A small masked image model, trained from scratch.
Training: 15400 steps, batches of 128.
Rows from block 11 of the encoder of a small masked image model, named by matrix and row number. Rows with one number within an expert belong to one neuron, the router's apart. Each number is 500 + 50 x the weight over its row's rms, rounded and kept within 0 to 999. All counts start at 0. Numbers have three digits each.
Before each expert's rows are labels from the 100 images, of 14976, where the router gives the expert most weight on average: "strongest on" is what is common among them. Only what is clearly more common there than usual is listed. The data: made-up road signs on poles. In brackets: how many of the 100.
# router: router (encoder.blocks.11.mlp.router.weight, 4x192, trained with AdamW), inputs 128-191
# up: expert up (encoder.blocks.11.mlp.up, 4x384x192), inputs 128-191
# down: expert down (encoder.blocks.11.mlp.down, 4x192x384, transposed), outputs 128-191

# expert 1
strongest on: hexagon sign (48)
router.1:598557512476442483485476542548501557421479466588524442531516536468464530496548521495489542483534509534506537463399500453503492543528539453452407490511430485439505553517529469429409501518442519
up.54:551526518545491552427512361499488531483462523600479555443493381579526476486510450571516544442496508532440484534526482489498516533489543502525563560636505376546428555501503501558497588553566497
down.54:431477539458481429522399514544594500461511480482538503546523601487551536467512574450505497542481483500568533494536526523465486486489510473473493540469534586539540447539556498458488534427439468
up.55:554492493455503493525519494455503490490474475519448452498445537539512433489557503480443469506430461476471444540568448509553540501551485443469575465464429507458561366492596576343534597453489527
down.55:567516537435485612483543536456483481551503473499541532521510498565513430510484606501531513467451520481440513506519436425583625498445526494619505485462383536516438407529516591431410436458527514
up.56:504556567570430602522502532366510552515591532555472596516488551514444483504383544420466519471503559522421478513573554433587590492480532497513463467476465453540483590461562526511416488617542432
down.56:502528482654525511510375514444485537438533510513504475493524455522481521454592552588519513590512505408531493472557510554528469549600518544565480529458472513501432538427537488540557518437542482
up.57:519486541573553575484589431508403497431530466503580502495556493494494517426420498544452552513506547535535513472495613419561522510527526562609392513557504356448431483515460464375480560520537546
down.57:464481434430454491533317476521487527521518592464451475523456462446484567510533468528574437503554494483454516511485496538486460465557505499463582467441570623497474541388632537512482421469565510
up.58:522471534517499428542466494441577631480497467584476563501539510501512559550525465431492509548499505531526545534469567550486539517500392537411510566482537438485509514508493464536452471435556493
down.58:592561533551508549548473426505554390554546411380553558497530513580553534591482465560472521476501479530442478461444457478593493459404523395413538408495416544506592485493532538433414503669467499
up.59:410499461497445467556523453522536565471472563497505620554555463565486486512501544521527368494543550497406506476640558515551490416537484488537455501440493430525571579542480469429465516512498505
down.59:509529476482534590528454535493456418473516523506536545528495446431524466519516466546494522435591524536424530519469501526569512496470465577419488566548434493431404430460460542483509565469451486
up.60:540462470520577564560429452494543505519488475471473484528543522536492448550487566416549471472542566415493527547460565466510575405492474492482522556540534469437576474517487485539515528561503501
down.60:451535497558436492464559545542474498465445456461515622458459361524534501406502410580507481547466504581500476468491501469483512591568383475507516437430514494567503581520427511511509462547548567
up.61:498449406566432437499433491459421483521643435473462514492456523489505512472438559513486526467459618434543488473480513500439495510476381454459510499384531537501495563559509499569520534482477493
down.61:511456538499511551402523475482577486529571452430473475501496474468488455578435533425435539388355512525490465500511615440509559512583521605467488481610524527575559538525438541455540439553525496
up.62:518534497456492539546557400481524549607551406554487430412458499525464460450551589563524519458525604533401506461450545554491551513499483520374528476373567448487503638540490512541447507543499526
down.62:601540556480542440497428625568457464400490487472521575496499420506577664520530457477499477487511464520573549553436521533473488529479514498530529538529477513486438437424476511482514479439436441
up.63:458454622462467583532554475454438470512574466504517503506482414505518590497495494565527527574480505490449493497582424443530517516490467440524525527552554593472454561488493513550524429495501416
down.63:484534465558579478541465463486584527375546505558490479475486469415457528503482461508416464427467475532478520611545562540532539497521498599496463517458429402408479471548496423520490547538473510
up.64:718444418512387499507558514532489450474528446483525529540518529562537483461571490562528449497510525469480532529536471511462519529523505500458492484529524496546495583572424490517403479540505472
down.64:438561584394516518585482540477523515521517492539437454443524481485505555566470393522456602430556581433520448487522553476490565446501487582547514549457426498418448439446520491538560468502421543
up.65:490517435530476480523442487489497455402446588508565538528434522484572461543545490477486509442487515452478490499522490510321509510598531384530577464506479479453464454440446480498527466508483515
down.65:487483524447378544524488546521516568523514513508509501475429479490427501518481518615449538556368509570622392507521451548576510543433419533476516528532491518526482452555473515517448532530512520
up.66:525514510451388560535474482507531494505454391535586547492541574533528581526527513466528457526507476523503520443483484518445430534516517404510474524455493504502504559482466519481457539540474507
down.66:488550471432517490543446490462462520332533475477541499431448529528487460470417416465407601553440529536494619546532581506588574430494587592534495459472479512499429424524544406460536566437511546
up.67:582465594558408500445444510516479508422483591529529419523482459585494458481475481561565523482513445474475490609561443541476569534615573493599455500543550510484421560502523442418542516435440410
down.67:481574451516593512629494411446544500658536470545561502484484461457532479515518444424498528413448525483597462530420519464493472504408482513425485496413482415509557428501462565589459504530555565
up.68:542525572546541472534555474457563542497431521499441505504524481530499510551481517585532482416492508518460520469499499610412663512525532488519525502432439445539435572451602373501528466496583489
down.68:528482481527549588500449537513533496537544585470552521508500512548493500479531454506538561517507500442451415422421600476448566478514529465354534514535553455569465560462564499411428514524499512
up.69:442464492561472539582511497454483469505513481519473472495548514549437460485443457556481468560445490417543583533501572513540391596339505459502510501497438466515413540472580521470525493516508582
down.69:415438505434537525557378435567539517550432507476476441464456547510513560517527519433523514480465613518520474539592441417478622509554487575518567416543512394463552518509470541474572508451480480
up.70:472528563505513462552542460551464529513553373410452492438546558465434469490527524524427488532474476573527524543427423520514480561541549517431610446427427463459565553491499544469533427462521511
down.70:473491525548523503529388438526484465522559487491541467489490507514586488435483485508498473449468448428597630466565483433529551447550505453514372558480515441508429551537539601518550538471502450
up.71:470467457497514595463524504495590510516545563508504476491441498544505563609552526491480498565409510490532472487520406472543469470469438501513533503527535612558628463476543476403520429526550544
down.71:454483525499504489506572460449564327427576447509589453487514418552563491490516416495419519486523552435442443531457499525462507473545551548466472561494492452600467526513501549598405531522591453
up.72:411525489392589486520497463509465533504553435412500442446450552555484486515428607464359542486444481439446513582518456499456558483458595489506492441463491552593335469577510494537503490462488532
down.72:588454459595546491489504571428542509527523527514506542430478534493594428471529416487559542576599455531505553475508540483500487442465442462546479509489467454464597504466506573554546491479469490
up.73:492464544528517475551498467558533549513529459531560396448485490582396439545497540564546536525418516533441528516491465526469476462443485540515466516577606437504453448516524550442465420562484470
down.73:505494518485511534495549499438417496600445495505505601493557520485517594474504494518504445487536465455527465570482495439474496577576579419452489435408460514376526447461526545517602564437565514
up.74:463498485431520421561515465499485525472528484515541532442548502453496589508522547474540423498543483464528490447518535583589514467496525525517564471447515562535571546446501498488483546481490473
down.74:437487595498489548550475479575484482482497542460559568491494356533551470558500533493511478501522469469513553540474454483547522506588525547478529498524503405486548478556489528574439519545551493
up.75:526513488526594415519518507415411534564394495539515488500510488412512476603418446504584471553561465497550436486503451548541536432473462504447472525494581469496522623452509474515556561438439418
down.75:580498479538429427520462466547495492580428596534512582532520498564554476456479475507548496517491536506527496477510459479517404463448472421522504437479450495436575471528567491517527564552511504
up.76:469553550576565472511483407544469491463591554474555560473441472474432497427506565505471418550508431451559521522551483537559529356487502478599486524447564525537434396532573475511514565461532559
down.76:483421475394535473454577557518495483485524454536433641512541480492600435558461493485488436543477502555432436503510481506455542571539375497489601438555475521474550548500505594488484519472500444
up.77:423480615496573510505604475489561483462481546607530509444537454513596402477392428561475535467414434572512452514487467522452467509478524555421587489454529458426485404508513525473516478509459436
down.77:470497519487545563492564513540533469538506566485520544500474516524432491402529521418495563460512501604503424468510511595506404474472502600397579542507505555519452540489573498515512519350475479
up.78:558517492544489578515424505514510394451489525581485576475468443493506523510480589493580618572411543471519548448527553489622497595505500474457514512594573482541505509447499437534532525432499557
down.78:356486521430438507508504476561472529600503477403495496471540487491421481505474461589405477502416474519476542534434530556467505558571482499473597578458409540494526428554459527487584556552513508
up.79:513518488423430539476482510524451469531413454549424380516463578518512415497565545577398522539498467520470525530573525548478493464504534492534535563549412507523552473553507505459493544451471438
down.79:471433407483566465441529568466505494461600463567597484516488558528493513493482600473558471445531534565490400503478515501603466486428439509570481492503452502426506506484517574437540489586460452
up.80:559518578496564427504442428493408550530439478443452546523468508448520485461475547555544506475458485501571478499518448492396460545541579506475556543476446537474506597534457531485530499524458522
down.80:420513469533518597457538516523594410559549481616581464497496540552472551506491511523439436464542428537399515567572488519470527511444529471477430491454543480484454567424557488548471552446444447
up.81:528551535446498475518533494522532601557468462458545464551508460429417463445484455571565496517464449500480517448457496552417429546517503585456568436527539553560393500435619521555457478500528508
down.81:533435459497422436521491462468515467490579527432474605503551474553585469569561543486452545547530524535573445594540550496611565513518462436504464411524475525572480519586370537386510525573458457
up.82:579508486486519479557430492549507575553435517492516568505538465490553474448477534470601584480541533413518438506510554566474560494556520483529525616537538465488508502403576540491405524604484534
down.82:472565445389494596490452473498512531461484480537548489581503490517475503494472473495475450503524535494533453563585523524522457489502521407343511491498454515511421580500429432508563474493498509
up.83:475510525404439421496503503533472535577538458413490475549531446475476546455592534425491472517472475581520527531431510551548475560473556468487504498369515482554412551501456534412468435508473591
down.83:512450472563468575547501565596556433409513554511608478506417518522458489465481508536514559531456530439453463505552512337433432484483597566525429439473439497496499508495585511531550522529508470
up.84:535514489472565392506419505598526561570491570457469482524487470467477463576591449429563459492503424493490477434451513525571511572477472574546540476528478469496554519484518407437562559510534413
down.84:412549490502548500478497514485533430433490499473588537504441480518484487505504592515461419526448495536507596589576507570503595578471539445523466522404490555533497449482526470495482457540579433

# expert 0
strongest on: struck through (53); hexagon sign (41)
router.0:413503475520422545423502385447438481434519493486647524510518475523626557463473535488431513470469523547526456507599490535512516454448481461488560523496486494519545474464513539576506562525535495
up.54:506470547411475481533573453582613464553531434479533549561567429548555490463496520475474580437505468471428501472468546501470542524572497537525453508467453570573506516545547503496446471496520492
down.54:470467514548480589412622492467382503505511515417557491452515561475428541521519503476514486503541523469497567484525517482535474539394539423418506537465478556445471569486466545460549618548461497
up.55:561439510537472480552504484362493492501516495459447519488518499508499514477480551475394500516543497549447507489510535533434590469479580528526465484516521499542455483535517538494522507547540535
down.55:408538530512512544470572534580555490471513561553540532495459564502483474513544426532586554458471545455529524557562540480548510519553501428493547472507517500431571560523492448465491535547439521
up.56:509544436630555530500482453571555490379521492566529468486529478507491456477463469472487509383490466541447455508482485526516616466516547648484492471455531488537492518497466524519487475452456521
down.56:509513496535459494476502491478460394504481458517512674445548490466560529490541509488540523512485512552504495516459467525458511567611432481469533504519581481498594532500437510502482475553624503
up.57:517462492472526443515485567454477540500400394508522476503453501546571440419553500464593462501506393423563586478484543498478611487509410499486440600515489517460565526504535487541521489476496427
down.57:513484452497532530439513461465510498447475529398491381512473534425431387421451494460625439503403472433528549568563470449475633501495549515568465488440553446451475413533444484545510536530450520
up.58:489510532455518495511513399439475464465447497443483516464494493514466551545508500629484371490462436415514397515519496549515540579516490510519488594465495477451395557423576547516508495445527549
down.58:561522434598460540452498586567611507524494492549480461421537536487524558575508469476491475576517505575453472536482486490457452453491533398415486519475485522502483467474521494514564557564451510
up.59:538541543485548537563534453396447505537509473474440521542530502685466532514519452496482445384589515474420525547508559387496483471526550502533550474485417417453501566559595546573512454481502453
down.59:549514507445470549545428501565483493482381495546539548504481585528428478579505555546512464529370518510523483510480492425503481480513448461519543477543383519516418509464467486470537422510485510
up.60:438453559522488513507514429544390499516478476411499423470514456567451581506549493482483496547455482411478560535551479591512378558433536430518420536415448468550458571479541460501558502552502526
down.60:506457490462458435518583447534460454484494462499525581522453475439591473509504524450503569431491555463493512555592561359531489490532519402524502527577431541464520512511512489493473530425541514
up.61:470492546506528472424440579454432525481584565509461536482491535511482463492623510569472544518486481525547471464448555479469475487526505431514456522529633541411465616494498419579491535581470517
down.61:491479506553512604558526462459637520418518603533488577466531485494463525507448472477502449454538576448449473557498512497558578497496477645572465488565491530649558503410492425499465430414505571
up.62:530455500396521416553536614431536517417373491405519532511476508520584424477546544602527548459508489467439526446572414461453463473493493524468593494454533475580497513525510417467489539495538405
down.62:523567534568483510453487386600448499484645504487481502529507522572425520518428501428472455505540527502515500596422432490644458509495525380528495500560446560447476449497400618573512503460534536
up.63:477524481570538581474396513535533534511511456491476441524464537524484388588506428461454513593508523511536512583578493448429416450456425372555506536469449476525559485469570571388600525569509459
down.63:527498531556533544405498577479531464534516458478449410529406505540445472412487515533342487557442469558457498433401479487532420498504494560515490529552515476440473542464500520611423496434524484
up.64:519480518465519516533489512455466356504523504550464595399509438426477437489520424522597569512455454549475557527525499504527604427528419470481514480533510570417487576456482532463562589431524519
down.64:437523492533550467465566428540531532432584543447539453607469564552569515555465513457497448514465541467537429573475565614455506563498567526451567509553540412505475437559487445648476515638487479
up.65:423535431539481486494480534510503549445478508472576507492570451569468585500445546496417481467542475451411532587535540568571491442496466552563597519432474625458481525474451521439466606527542492
down.65:539519454497431497551612508528446543633437466508445538459499514437524463485484502495500485471578549558427589527426507648470501523490530487505559495481457497509478415483499505511434467517462596
up.66:495553495457531485488546521596526530543522580527477506526520486520500598443494469516607446462494474421536369491526550501420446499519536478497503471475487479412505523476466376575438582480392498
down.66:492546507516443531530594459399476516488553377368562481566446534593502459466414553487450541513477538516407605437500496484469498464578538479601572428503557508536464520587522576445462535564532489
up.67:590479538502535512420488530531516425506544409439510495479618534492530566421473466490580512507396532530424514497478543503462485497425502567560482570624538520470478469411461486553438396387456519
down.67:451519493503402514451509466570561579444578560522465491577519482477547433490502476547426440579414484485489516494561513504425489458510553444517490473427465437548508556569447444507561616555534516
up.68:476556529569469425348461545527488529546544558452504530504449540578581524521421511548545479523479474474425558481517552534398475474558538440473504474552546406488476500543454512459469479618580525
down.68:505440489440482560617529529442504477469457504537505435366565488441477467522597510500529480480597440485540459563446458473547491547409442536542564593471423582497491482455523486555516536425375495
up.69:505507543517540540461535526435589480562575425533514515546535432449462489593508519426451453539564490438468455519491457498525509488504523663511533449572466378494520417562498527535508553514530529
down.69:534492591512415439455440387530464569525406519616523512501487521584451441464504492638465535427467453535545409498396595525515438450510483464509563482422424504494460454487440521489516531470495444
up.70:474402572484551505501491506418514501500487510481427561543484527640494496423549453491470532627509480434490533498464461602505419560508447550515475531495539391456436467447546476451602481602466492
down.70:523545559534501471506613513542408499441502588489498523440588531474504437537468490536552497474507518497540507443575560435476390497424513451546515450525496494525603459471471470452518578468524436
up.71:564470494536468531531407424468588500485420462430542568486519500485458478596538491578516489538502568545546503505445554521430598585502556513522425521406558494497569512439446552504511437546459474
down.71:577559557510540436480487462426483446533552548551504463521519477617630536476543514461432475395574476548419411490545486422412617495442529502426493460552499548513544402499493497450504497377513461
up.72:456542485529534488544498495484457477514466527530480587527508525502486486519526529483553530451609462519404504526410415343493566471486511557558521503472617450491493458505525532596578534489545379
down.72:539547465556487446525489500518512506590520431548470449529512520503409470398462508521414499509538533543506499488617508528481475506534521533492485372459462525444501461587455485581545534556467400
up.73:440526533540477635520541538474594497465554492492548429501507510583446495435498457546529566471401508450557468550539442504470508539521412482534495522423530511505553468548475430452536499497537484
down.73:576518420518526496507465486526476522477478525483438420505518452493516631457467525503414464541459575513573593535486529545475589497484588486467534498577529566399516516509468471440503506535482540
up.74:459503400430505546527450504495569424433535493490418456465421533490583424465517478635526482457550579454472515512511523424521630451432503497503473543519484555432515548570399350516529486469492537
down.74:511604604597491407428495451482387512517496446569553530529560474560434493458518494377535531542423504498516494542467528578487419548572612448389487449558524427554551520447586523447555485548513530
up.75:503566457446582447524455551500520452492467576517412463477515537525430453490495411522620486512506449525558533525437487561581526426472515512527538549467510564581508446492506498537434611488461482
down.75:493506553451463511481500625518461579547473610552513424482478527643532431591463530508530466531502444495561493442422511494574493424495493459552474549443512541500554513376572434465554496363540502
up.76:498522418478490436499588518517588520507500525473541408493476581536529500532446465576417473480486533514465574507577495604409621509433573552500475518504455621460466537594464398536468471559524476
down.76:523543519491507562437454501477453465459512528516436536440451452462497504454588517477515578512428496431517448524454623437561422535500488447507567460425482448514536536420501520468614608451455556
up.77:442490577531425510452525474519552574447447524492482457590461520484552532413422572429566429467437540472462548603515548422503510490476546559503509499466430569441529496448461483507502378439494526
down.77:505536501470541534472518514521540470568534457514479345502521523490437485580540414587504481586452477486553520513437466533432492565471518414512489557523456358519498493514536457479471606528521493
up.78:540416493466548599472532466488438568569539479413496421495498431589541521642471560538535564455541523479488585535497457465457556520463555518434435493453522489503560601480434467486495572507534473
down.78:402513544495464455476511497500565502508522517530445595529544516448501478377464498546578486565500475510535509457585509516523479496561465540468496513534471472504442537541475503472571358484452431
up.79:496516438545513640455389464433499506517446488492452626453522494536491526389521486466425500572480467516507472540469516586438538507486501462557431497478549492510497602475405551533420457507474504
down.79:497527421543505356489481450536522409460457538468589469518538551481541511526487531498444518441508497543615519566487563512528465509462602516452602549503520546523464429457505449462538531486466478
up.80:560525487586537479501406498539424473477498596547562548521511479471570463485552516518493518508451463512404546492497502461431492544435452467477570458559431487518442545560456464533490521485579488
down.80:479519582553521454530460527526572471430521485506424471478509535393460465465450443502490486483515535528491437521435503523526483518519530502534478457463558433485471519556464557487433448429469434
up.81:473535510548473507505468570514497478492399488531516463489453454498581460425593475520568480504511504453534512566360588507479513581482513493440553546499592491575466531516440497457496547505447541
down.81:574558469464423414468467502511452464572561459476491567491590471495465471388473453533513570425520545585473552512503614485476449421504526492435496451561481550535477556527405579517493457461456462
up.82:482424460456567557398488565629404440589464482568529460540486431506525491484541525510545414449330483533408510560465526536503496528506516501462474496502515534527515590543530552537463416518504485
down.82:538419431557520555430490388552552534566542467459519558529502462492431392453448523460505501537485486409503520436545571548537543523485483486543467430515451478527454483465562557446488448496585486
up.83:493525473474458508552562513555510479475575575537500516583416489476504353437513399509457592447497556456447459517497538436480522432539482422476491447559519601542442531574435621456503531427460529
down.83:370489487510422390424565457478442593541537462487499579528449496496490444512512420486476498445507507536489562520439478508579462455490527598525488480515544560437545462482473552559493508465471532
up.84:432516465537448493511500525486567485516538456442526477463472453429580525542505585519436589512448611506473470431495470555453543493488585510541512458491504532542522507563466576450476520491539484
down.84:534532507496530536563471454508576495521456588445488544521574570521566490467604539484554479552517546483486514506589499459465454494559517519476481529496602384495611576440526460494518509526469448

# expert 3
strongest on: square sign (44)
router.3:598465579485545501571468622627557473549482480405485430528463540467377508526555411440502539587488466391483496552463535517462475523586498504500508479554576479555492502469538428416559447476567547
up.54:482524431593534532507509565521518481525511504519541457503500536517473502512494594428495541487478406521493605422611488502571374533462536545532484569524466506485519491483506498415522513537577547
down.54:495494431415440426511476463496522536513494507524462463494517477437533468544484545592419569486441551566372530503498572488501485553483444534490536368500518497459487492550535539524495528664485414
up.55:487507462453527554538595489469445423501509552588461418540400565501474439536568633609456539446434520431541443520475564608508554578471561500474453467447495557597526592533484503446484539490443413
down.55:614523458478511446505392549447567527470507377454534537448574433440479549550476418427495524528493417469458546519546529507507486493498420452530497502507499388501509474537521396613459524560525541
up.56:471457533533432516420551451410501464480482546631401583528481504555530484475548557527588496465441492612528534497503516548593526529434485502467524487495430492541494475516453402511454441531505508
down.56:466601422498518453525504508509519472543461435451551424525506369458531453546515520455472558584548500450497446527563502570457495478540484536545495471517522492467454557394576562574531526582541504
up.57:468541501544439560483589519527458481542418490500480463504537536508453423488457443467620523544459501482495517540534551500501548455563548627552571533545487506467487539491489462421495461432538549
down.57:496451531542526503459453496457498455437465546618526625556483379426567572502486544501335489535476413500584482488471386517474501511424490505500501518382512570541436454476480565551459481558578490
up.58:507525542481494556450543422520513425495517382481541579446504526512408597428571577527482494474453518493566456473619565553403467582512562491503462449528516426464570544566468487387481468498455527
down.58:627522492486477443488425608487483530473560556560470505509456387503549415447452499430509480401525432521446532422436517452477446511538439588534611494437485449512420530476467505545521504408491422
up.59:523534466566559500460482567525514466558579475531489445472539463505501547465508417467498521555522462460448500404470501522533458462519530437596472446532505522548537461417447492426416587444614535
down.59:587383558539514480425601436432416448515464579512519555509517467536476520453517490572497493476495469513499586539437493438584651533518512482447489509516545547482520427456491620511568443613476521
up.60:476505436487447438492407502433551541507474468501496543476477531396481451592499584413455438483462492501493422518412447612511486534476516497480523481412471566523535556513533521538554511503459451
down.60:550541581423603556568482480584495427480462515494472585465486486464488490466512335568564457508492538497448561513566525423476530438436473423515484496557508479523374462477450417457499457405513520
up.61:485478478534382503539467491455519541474467393571439447530446432428584442473584528502624410476510589474495541443459577545594540498532377563490517478451460496591594485453448475547514438553557511
down.61:515485556537510534560459535497498444550508564398539482458516480520510549577432480499388537524501495533442485465563412478477446452422536463487414533491555459463415424596538483487472478485478466
up.62:480500430555449491558496477425500488419548508440464472491407516511460510519507496554470481516452554508533554642483504439504507509514443593488561505572520580529388531551411520468552512449524474
down.62:526523561472523608551592542549449488522458419464491463518498470555524521484406506448502523467481533504481573393563380514542500532501548466525486426462545517507523524477583489494378504576501531
up.63:511466479471427454520550501464588514519459586444560539507516543528561591467470451491467541447474494543459456381392579467572465455462488411508491469538575490538546547443478426477551576599494568
down.63:458503502540553473432517548466448525521575471557360485531465536499517498566445551458491469517476562483442476594604424533469565494480579576447456451515548544537423539542527539492487414488609464
up.64:513495587449448449470491509519453506527587444393478494454544499557493529438466481412515552502458471535494356521418524520530376528496490550576592409487492566526442539544585548523511572480499436
down.64:490552563506563470484493465386535489480457515474536484512474470527511488545488441585533432498436478444528507482587466449451617538462498561501480545501504542503539470512395543498555389411454573
up.65:536600561469556488538494477533516526484518474577568422514569532544539524520532512415473597459462490463430376483486599533502473508439596531454526511492456497483547542465487512600647472422501439
down.65:468543438504518426546568500468455574457543475412559468429533625467549483455432458527512556392440552564391485526455464588557504498410485557512541489460456467437489660488448528475447429489556442
up.66:488533467515517509453489490504536470426540499432404539389601608417487517473498588563439524484475521512519563393476506478474504562474415468509521516523630511508489542538448454376493491446504605
down.66:485517504576559457501463583483501558536581453517511510444485533526532426566517429521513564453497498543548371524511475345638541479575454537507438511514453503577592435468604456513439562499557476
up.67:435471476563558426503459482478510486510521452582486373484489496475577506394471526481538549556399573497521571519618505493390523504508507474514491515524497532539502519471562534537492511534506462
down.67:523482539541479517525555536453580519497475518413473539540573479504564532580474493511381496549515504444472510441403554481613479524439483476542555574510510485506430546456491480509474494491492538
up.68:522474561520514460560530499551563386536437514562556463493475534534542524562547442489593569447455462499470454535391501489581482442394510512516480485524477533499503524483511443551500505482420424
down.68:449527453521550547520485511524492545466591555489524597517552499457529517506449509452450493433512427517524600467587487443378435479557547403455499462493479594538433481502545426490519482480624538
up.69:443456520413390545495525387533557519491521494423566465517472400465523463482507491543527547522443524466440517420412581498477466570458519583582512385574521452563542477464463456530488418546546511
down.69:457521483576564470422551588481465475604507423540456536514523415520530539500475485457488509461545407576518478531562390438536393460538503401426478496495442613545468485487469479512541567466454546
up.70:497470551512465526448540450381570532416393419504515508560558368482500533500525537574497495567466522466517486597482495619557569534525561523525444644470502455519474437535455442556469449452468476
down.70:542482531500573474528381569626413448508602590503553507445425651458497540438541466456414449518511431576453501452555533468364469476433487473430552406500509420551465505422528496420544446519551458
up.71:493559516441532498509506535520461547458482449490485530552461482496465545573467561584443471508543484433498482543571537479506420517520472479563525598526464520497490452537560493535544513503393525
down.71:525497551512535480562474522516526447473551492478485530420511570452502446413509445425497554464492521548454506499440499535549577514494472474549503456466483438566424554471486529452480511555578464
up.72:503591451481491577494535520620428531472448547529585502422492577475455468527593476497470568470442511496514492499460520476426519515499575526553504444461408464552474545520461460452461568403440545
down.72:512453555487483553529542543368493508571581494503504414526545517528520522466530437595512515540603491494402436494436542531493488498558401482401526440525488569429515570574508533562465553424456497
up.73:536430481536544462492425539588536479516567544575443479497557509527455635494424575496414553585511467511428565508503474500550432514530449489555616428517518530606490559457596552552618460478495475
down.73:536571486484507535544529373415439537456464436474504389511532530490553446512540409496542499507589563457497479536479498514549458468541512547357516503480468532414410474517510448475387525517500551
up.74:543519475469531490511466489475470455500494536502435531458509543449460487533435497522596568453521527513572482500556429523454501378456453576519514538483472478456563529461471489482431493482510512
down.74:364513452689542456403426578551537531461533556582514444455489528474401557427543494493583585529453503535553461506542545508501446443484567546402543562482473468530605480529496418530392488483497547
up.75:605477576493553486523509490513557461479500482464447537554479553462458458577523477447530496467518459488531458571475398451568464463405465598533516524500529498543550570514559520567522478533521465
down.75:494528562466524477519409455593468536497451512518565475461458536483483497513514487466522506496504543446450589504509500497497491479500421507459475573540498420475425462431477542408504486462513405
up.76:497541502494532461515472469557615469577450489497502467423590497550495492492535493394430497542512526513519570483559398500513428495497552536499471446479604447473557564460471484571502544455466534
down.76:500504467464525499539418578463510569591492536564477475534539439480479478464492445556479579475490548483512439479485473425571454462467420409566554512498444601578509471554541529528537481511478510
up.77:482388563426585492500488561490521547555552437472487430491532483432570537509436495436521445538478537533519499461402573521496538570581386462483547454485520499422338500471570525600527460494511537
down.77:496490492506424604571590521509570416464477566449566612480465481561443412472513475505487548438470475442531394537579490441464489473507600562556539517455468442493590459505464489521564488642473449
up.78:528524521526490393434465504586502485565537426461531544489458516528561489496461557515506429449529458513479487485446545437475524520551464547498499480531494457453547476503526533463413509560501517
down.78:431467541498571566429519459451482573452559458498531468489572511562484486464529492437471473465506474448505526473524583498511518503535590419464514530432614514475444407549408433362535555467572479
up.79:556484494595542440608502593538590419534505496430460479482511554445428485565478464535498479544415501469502467527501415459431507394517521464471443441467508498472416517491638499582508598518568398
down.79:533513545428424570564405383488456601441472490462542548489499535589520456537550550529523478558485556483492629536452470379553514534481510559483527615534468415465563504511467497432512456501438601
up.80:462557471573566469582519499454499428532462549514461491457531598496392444487535506448537455550528495479567554579503613480474443481455556456567426479576554447501496426498570457436415527383561544
down.80:567399559445425561491584497469475608558513454482507514549490429414534491533552531585453461509472500458515406509572429485497510559537487533518503530489491543535504525433448535458619387586427528
up.81:512502568500465442506495506478584545554477438452464504478446519599484476507462501489522495604505484421546472569484440536493455415464451550515468503475512493480410531490559431456464549517411460
down.81:534582534440573580357571509564460378449488444410530489557515582559538427551491437402512470375561581530477550517561482504442503481442492427457469429439551512476442535517554537434443476489512547
up.82:495464486537508504450507525503551449448493458499443432447489494433527442558449489524448552472464485464491459456517448544420524618521464487520486586480492618508514570486598526530529437489538451
down.82:566489527420575450560385488484556553498432448441534524530555489494480565509513432455514475566459552467450542499464518461521429506434454358515537525532534438515524457462402447508447564476534596
up.83:513491534491492521446492496507527547537539518545415540534456477532410492495424620531458562613574481486450594597585445509428453443528485453587480406436492524404474546590483471463528502452564502
down.83:507512426547545501581450511527465490465502490451511518557531445446610416511559359515499409443506507477516475464418528458520515491487497543490502600554570432485531431331483404517505517559437505
up.84:390542508503542503525417432472521476540441513586454504549511507522484511466474561564504502495477543576512442498570407438435444593439591544423560494441505511485504582517516583518515505392521545
down.84:546603552462510439535557520511512497502464567493516487437539476496499590465548514490525523544450580394451370460535521455448447444565522517561521569549559540484482551420541445530488531435470499